{"encoder_activation": "hardswish", "encoder_stem": "deep", "decoder_activation": "leaky_relu", "beta1": 0.85, "grad_clip": 1.0, "l1_shrink": 0.03, "steps": 7800}
Rows from block 8 of the encoder of a small model that predicts concentration at each pixel, named by matrix and row number. Rows with one number belong to one channel. Each number is 500 + 40 x the weight over its row's rms, rounded and kept within 0 to 999. All counts start at 0. Numbers have three digits each.
After each channel's rows are labels from the 100 images, of 14848, where the channel reaches its highest value: "responds to" is what is common among them. Only what is clearly more common there than usual is listed. The data: reaction-diffusion patterns (Gray-Scott). In brackets: how many of the 100, against the usual share in percent.
# convs0: expand pointwise conv (encoder.blocks.8.convs.0.weight, 256x64x1x1), inputs 0-63
# convs1: depthwise 3x3 conv (encoder.blocks.8.convs.1.weight, 256x1x3x3), a 3x3 kernel
# convs2: project pointwise conv (encoder.blocks.8.convs.2.weight, 64x256x1x1, transposed), outputs 0-63

convs0.106:500589461655503506536500529505500507509498529499499462500500499482454497501476499500501496505512498496514521312500485500497502498495511403480577502499479504514501515507510423532500472496497480
convs1.106:436446508495498427465514525
convs2.106:584500506577475520489506495501515502499476491502584503502513481571519480502495502404501502491505500400509500504503500502505499487546499502508727506500499492501500500499502488501495500501497498
responds to: feed 0.018 kill 0.051 (28 vs 6.8)

convs0.249:571501550514459505492516449510507449506540476572489487527556585481501488499538472526505497441499500501544462502537465489505489509497524584466499500485428417504533478322501495514489493506477501
convs1.249:518516526502410435516520511
convs2.249:500501495498496501496498500493499498543503499498592488500501501482500517508499501481496500504561323499437507500693500501489493500499506479589499501473500507486496485512503500501500502567500501
responds to: feed 0.058 kill 0.065 (26 vs 6.6)

convs0.117:480479487497457506461500501495436491467526509499496465509499539501487507529501492501572499497461500597502499563503499524495453506500455516501500562421517510585500553556502548476545669499554449
convs1.117:526523455520512400497509480
convs2.117:500504500520564500500500503498503520500547481491499499556500499465500507511509504501485500342508384500500555489557632500492504500519497473511495500493499499453500355505500508500480544518483500
responds to: feed 0.078 kill 0.061 (43 vs 6.8)

convs0.58:495546492498480535497500497504489500499500503500500501500500481501477479497463435501505501486500524502500463753499487500503498500518451547500502593480500485509499501506498564500563500486550501
convs1.58:485463551518441490556466455
convs2.58:514687486500499511501500507500459505499512513582534432499497500480496476495578502495496496501496497502504518487555497462500514542498499463491497489503510526477460450508414574484500499531501369
responds to: feed 0.054 kill 0.062 (27 vs 6.8)

convs0.64:500510493395513500502532498498449525501500510510499501458500500500502494504497445438572545500497402452500495556500653531500534406469491501542414502500510527500501496524596504500500499501500517
convs1.64:499536520489496526509417430
convs2.64:497464501435506461317519501520501595510497504499502496495522491499500501482500498499516476513498500513486528500528496503534475499494499501440492500446323463500472500500473491524510493496542446
responds to: feed 0.058 kill 0.065 (28 vs 6.6)

convs0.138:500490496501538496500383499492503500499484500345467518500524495563505502501501518504501500501493500501500501455492501318500545541616500484502501498500532505497498500500457476499498508509500499
convs1.138:508466530455542438514446539
convs2.138:500474503500526484501460497491506533479492503500484495497500489499501501500380502514513503503469540506498496599500494562487500403459485680469490504500500383490505506468500451502542524500464500
responds to: stretched (88 vs 24.5); feed 0.03 kill 0.062 (34 vs 6.5); feed 0.034 kill 0.0618 (29 vs 6.4)

convs0.245:500439502471566494499499499498494514498501437502500488518538498499604490533510508500500500500501493499505500500500499500505505500501508501500486515500499498500496500234480504447498501520500500
convs1.245:544494422497479492450499559
convs2.245:503578497499483573489499529500498501501499497575509500536499514523500492500574513498499500487491500477526422395483505453500495561501517500567515472487499524498506501678503524495423530500474429
responds to: feed 0.03 kill 0.062 (31 vs 6.5)

convs0.22:644499500532510500769500501500500500500500500499500492499500500500500501500500500499500510499500454500500544467500501491500500500500499476495500500500469500500500511498517500528500502500502500
convs1.22:464470467473447457460455455
convs2.22:500500500557493500497489500501422443499500501525502500490613510500501501495567437443500500518500500458659382498500473461524473501498496499463573437500494500498500511500495541423481495514484492
responds to: pastel (36 vs 14.5)

convs0.241:499503517504500497529499490500288506532499463500501486497501501506425495502488488490499503500495499526503528504600500499500420490468498514548570511422500515479617518500504497497506503493502500
convs1.241:529438503458555469533452524
convs2.241:415492500483519447500600474489498493571457439467483499501505465496453500486473500537556499497502506500498537507443499568539499486517504583500471542488527501508405487500500483657503441481491484
responds to: feed 0.03 kill 0.062 (31 vs 6.5); feed 0.026 kill 0.059 (25 vs 6.6)

convs0.243:504528499500503500547583501520501485503500501496498497476501544501476473463499500501498572518496498499501607498534433510485501500503556454480481500316441360504499504500514499517500499485505498
convs1.243:502463450553482429545515505
convs2.243:499422500500493446499460476447496513499454498484499516499494608454500512498444496499501499476495497500502519658502502536412500361465514498500452499546493494499497491488477470500527458566509503
responds to: feed 0.062 kill 0.061 (76 vs 6.6)

convs0.18:497474477501484303482501498500363531500499500500499502500498500500460505499641500502553500499500500501503500544498500502500489507505500501506456500500498499488500498517495471500508609503493501
convs1.18:465449475453481437458470473
convs2.18:465437548507512496505499485498555500497500503431497493496490495500308501568433500500622499513500500511499500546500498559506497444495500585481442506500496459500496499485504462502501504505514542
responds to: stretched (49 vs 24.5)

convs0.52:503501578499498516518653502693511492501477500520507498499501499500497484396533500498505495500509500496501498409418477523502548479500504467499500500495488496501506504489501499509505491469506502
convs1.52:514526479503395495509532469
convs2.52:512496502583510500512570494531501498498498516307500520486495422456501479484499500460500444495451499500481461506502500513562497483459479518501500590493588468485501500501501437503490486471562506
responds to: stretched (54 vs 24.5)

convs0.125:503505500480495505351501493500496500500531528487513544499496496541500504498504443432663501499489505498489486582487566500494463497501498503535498503464564421508518508573567497516498454490479503
convs1.125:511451478530486546536418487
convs2.125:499688501606493549571498500492528550501529475500501471508501544480525501511508503473516501485510423492497490499620514499493419500500449496512500500498503500499497454520526500500435500508495510
responds to: feed 0.03 kill 0.062 (38 vs 6.5)

convs0.57:494507523498500501494501500522504606495500509447500484518498501498415563500550503500630500495497502501494500498494467487461512494507556491505484528500497501443605500502500484636520512500378492
convs1.57:509523529445512521472425445
convs2.57:512501446500421713505523505500482461514496524535493455494464501503524520523528497498428527514479512485511433451486500450536495518446499481502499467485498556498501500500484570500498426472499503
responds to: feed 0.018 kill 0.051 (33 vs 6.8)

convs0.224:499527504500497529496494499500514503499487580484500527499499430499488525502502488506718448516505495460514493502483500503493499449500499497501500571502500501506560501502520488516491476500356532
convs1.224:443434470515480483534549538
convs2.224:510584492606503559500505506496500485490502520502477459501470554505493500499561500521502504406454469492498462495615500495555501500471498383509502499499496505511499501569500499500367487480497456
responds to: feed 0.054 kill 0.062 (27 vs 6.8)

convs0.31:572501505475500501501582479521508499517511498500500503497496631456453497474516502503495502522491500506531504512472500516482501500453499511331365499480486415544498496503484497508447469497507498
convs1.31:525476461501428543451467532
convs2.31:360495535515495515490522502584508461494492502480542511483476497500491499425500499496477514579503506542499561500491491504527504464505498500512406507482499495496502503508605495508377458477412548
responds to: feed 0.039 kill 0.058 (56 vs 6.9); feed 0.062 kill 0.061 (38 vs 6.6)

convs0.252:424509496303500506412510503528513485496501524502500497517499500509501526509505421500587500500484499486429432621485499522497504497493499520502497501502511537511485497499502555500509502500452498
convs1.252:431437498525524478527527450
convs2.252:325526507584500520563503501504576500497547501482509484513495490397501502500499500489496500458503436500499500500508515505503502491490501500500500500434650500477504490500545500561500500501500489
responds to: feed 0.022 kill 0.051 (27 vs 6.5)

convs0.197:524500470389469500524552500499484500614515499433475526497506545504474492499495538498494506404463498505518510499464503502410485579495551480500488513490499478524498522526503491636500402500500498
convs1.197:508427488545503434508543478
convs2.197:493487521509406500500505511510506453489519500467494620506500509485613447498482453499408471498544479504499512498483502507498550504503506492606468504496511492376500501500502501485500610500507523
responds to: feed 0.039 kill 0.058 (51 vs 6.9); feed 0.062 kill 0.061 (25 vs 6.6)

convs0.93:568500383512489500543491527498503498654455500420459506501636508508486387509480460500500502498511503494519473498506500494505501516502501464427502489500567494500516500498505495515495498497500508
convs1.93:477445497538483408520501518
convs2.93:500361493499535499491495425496526501493500502505501501522530498499493489546406524496500501481539500500445581555506508500499543475490507520508490582445381502436500497436451456502490496582498468
responds to: feed 0.039 kill 0.058 (28 vs 6.9)

convs0.139:490447503502417500289502503500509503499497503500500591501501500498500504501498503474499495498501511547499488497460493500494470497553482499500563340500509502494502506500501486500501490500527508
convs1.139:514515513538574542518568511
convs2.139:500493491488500388481500500500500502533499503503500313501502327502458503500500501500595500499500500518501499503498501500500449500500501500485500500500487500500456422498497495518500500517499495
responds to: dark (32 vs 14.2); feed 0.058 kill 0.065 (28 vs 6.6); feed 0.078 kill 0.061 (26 vs 6.8)

convs0.1:219502503482500499402500522500505504500502503501503501500499492489483538504497502500567495489506529497496502538500495500500502552499518493499497502500499500501500512500504523491497500497501489
convs1.1:468519548450507533465444449
convs2.1:472514501498500478501503441500612526495500501497498497510500514500499543515482509500499518501501497592500500501500501568500512430535527502491386530501500475500500490494500470603550417500659500
responds to: feed 0.022 kill 0.051 (42 vs 6.5); feed 0.018 kill 0.051 (28 vs 6.8)

convs0.229:525508500500529500534510500510500499506529624462500451502499500473500498460459500501498470506497482503467516488506480504481501367499539476501500507500405500560508504501503500512454496498576323
convs1.229:511511422511510468524557446
convs2.229:500503495518465501451539460501500501508487374499532521500499507498509495527496567500498500391518488493504621496500513509490518504590506496531500500493497500404504351499460504526487469523500489
responds to: embossed (74 vs 40.1)

convs0.46:513523498496500512526500497496664492496501505496494502500496548500487500502499485519501505460496500486478500507500501504511503456499555500475478538275491453568541500501502526499502476495502501
convs1.46:492449461453497534450550542
convs2.46:485500512547499503505509502508500500377540509500508498356499510499588494500498500493496499513509495499500479510501405499512499500297498499495501500500502470499500491502535479496489495502500498
responds to: feed 0.039 kill 0.058 (39 vs 6.9); feed 0.062 kill 0.061 (29 vs 6.6)

convs0.199:507499446500494513501496500492494503495506590446499500575502499500475500503500469501500365433500498498494315514465500496507508500505502519500493543500500477547500501539539500607501446503503503
convs1.199:471467534485461564479471565
convs2.199:562485452493495575499497492499480436507485576530505504533489503498494493435616486480399502465446507475499500497499536390479526501486501477566522477500504612476496497495484504409468531500498509
responds to: feed 0.062 kill 0.061 (25 vs 6.6)

convs0.66:502500503500506499496512475508507500506504500500501499545429500500488586464499453500501494518498500631532593490483373515494509497499557495557497500504327514453485500501494500501500506499498492
convs1.66:497502531430544484485424517
convs2.66:530499498480493500485525504553405505501503515546500386364497491516524526446550612495502500521493501505499483493522447500514445504495483497504493374500403512527500524500507502500507494500515506
responds to: embossed (85 vs 40.1); stretched (65 vs 24.5)

convs0.12:500502496500499509500501497537503498509479497502488496544502498508424501485498445515500484405496501502506493498501489501493511531511494500476501498750501482499502500499498485575499468413499501
convs1.12:460436442497469474485529551
convs2.12:499503477475505501502498501481505494505503494500485500500501499500528500503500499504497490500505497500606488500499490500481492500516252497508488514355499496474523516536524500500500533503498500
responds to: embossed (85 vs 40.1)

convs0.27:505489450500502500500500499500428496521483491494498502514669500501500500492567500504500497500498507504519488498500502479501501712503480523522412499492563490499499498491500487510510487504505513
convs1.27:557507448540472457515457455
convs2.27:500463503501502555426500533495445465500399501506527464465515496499499493474508498503504502471468512467563499472501369472500496548500508486496514355514487504502491471510495615499476415507489484
responds to: feed 0.018 kill 0.051 (66 vs 6.8)

convs0.73:500491485289501512501480499506500502505585502482358502502512459530500442485501500503509499500436503513502470500487493431489499506503497502475503510501532500501485527499493495552568501500548500
convs1.73:511456483509528437417515503
convs2.73:285500522468501500636499511499506495472506503576498468500454568491500500503471505611501500500500447517501501503517500502491499494500501501481488452516500488500507494500506496482534512496499500
responds to: feed 0.078 kill 0.061 (50 vs 6.8)

convs0.98:499475368565499501535470501500491491528497499375483500506501520495500500503492484503495523446501499500505515498514503293510545510500500493504528488499484503435505501484500444509500496500547499
convs1.98:513464466533404531488493517
convs2.98:502679500498481479481495500500466500430472466364493500500508491409517500495513499498501453497487501556546526495499502520500491497495514497501382502517559448473500500545496506505483528492481501
responds to: feed 0.039 kill 0.058 (37 vs 6.9); feed 0.062 kill 0.061 (31 vs 6.6)

convs0.136:502502500497526766507500500507550471523502504500500474494534489499525471497500500512446501511503499369499500504501532534490499500497501500498500495500500500501500502500492501475497500498500499
convs1.136:533482433461440538510540483
convs2.136:499499499467496619495519499511499502501482500535507500505499499517497501501568497500500509506503497497488519395504508482505506543546524501497501498499471498483494500499499603502285574501499499
responds to: feed 0.026 kill 0.059 (29 vs 6.6); feed 0.03 kill 0.062 (26 vs 6.5)

convs0.147:266500506502501525502566424502492484516419476496500499495486525486500507499500492503493500502561563513531520533563499522494460497490500502503504500500492517539500500480495500404510499500500497
convs1.147:438436452467506507458523525
convs2.147:473461499461540397441500466501502571520490531496518492503504500499304586491498498462611523488500499496499492506504500507500499468490495517500502501524499500527474497419466484531544500504501499
responds to: feed 0.022 kill 0.051 (32 vs 6.5)

convs0.33:502501513501501495500500520499386501525452381380499499506616500519483411506474499493489498509484506559550501500524500500499424500467511493514583512490502508461576536503464449505501500500501514
convs1.33:489448514495523430508452560
convs2.33:494501547500499471500495461497504531502466435495516546499503499500500505498404500503551500500481499506504488632500493556494529361486466620505450522497498465487493503500509396504481499497438510
responds to: stretched (58 vs 24.5); feed 0.026 kill 0.059 (29 vs 6.6)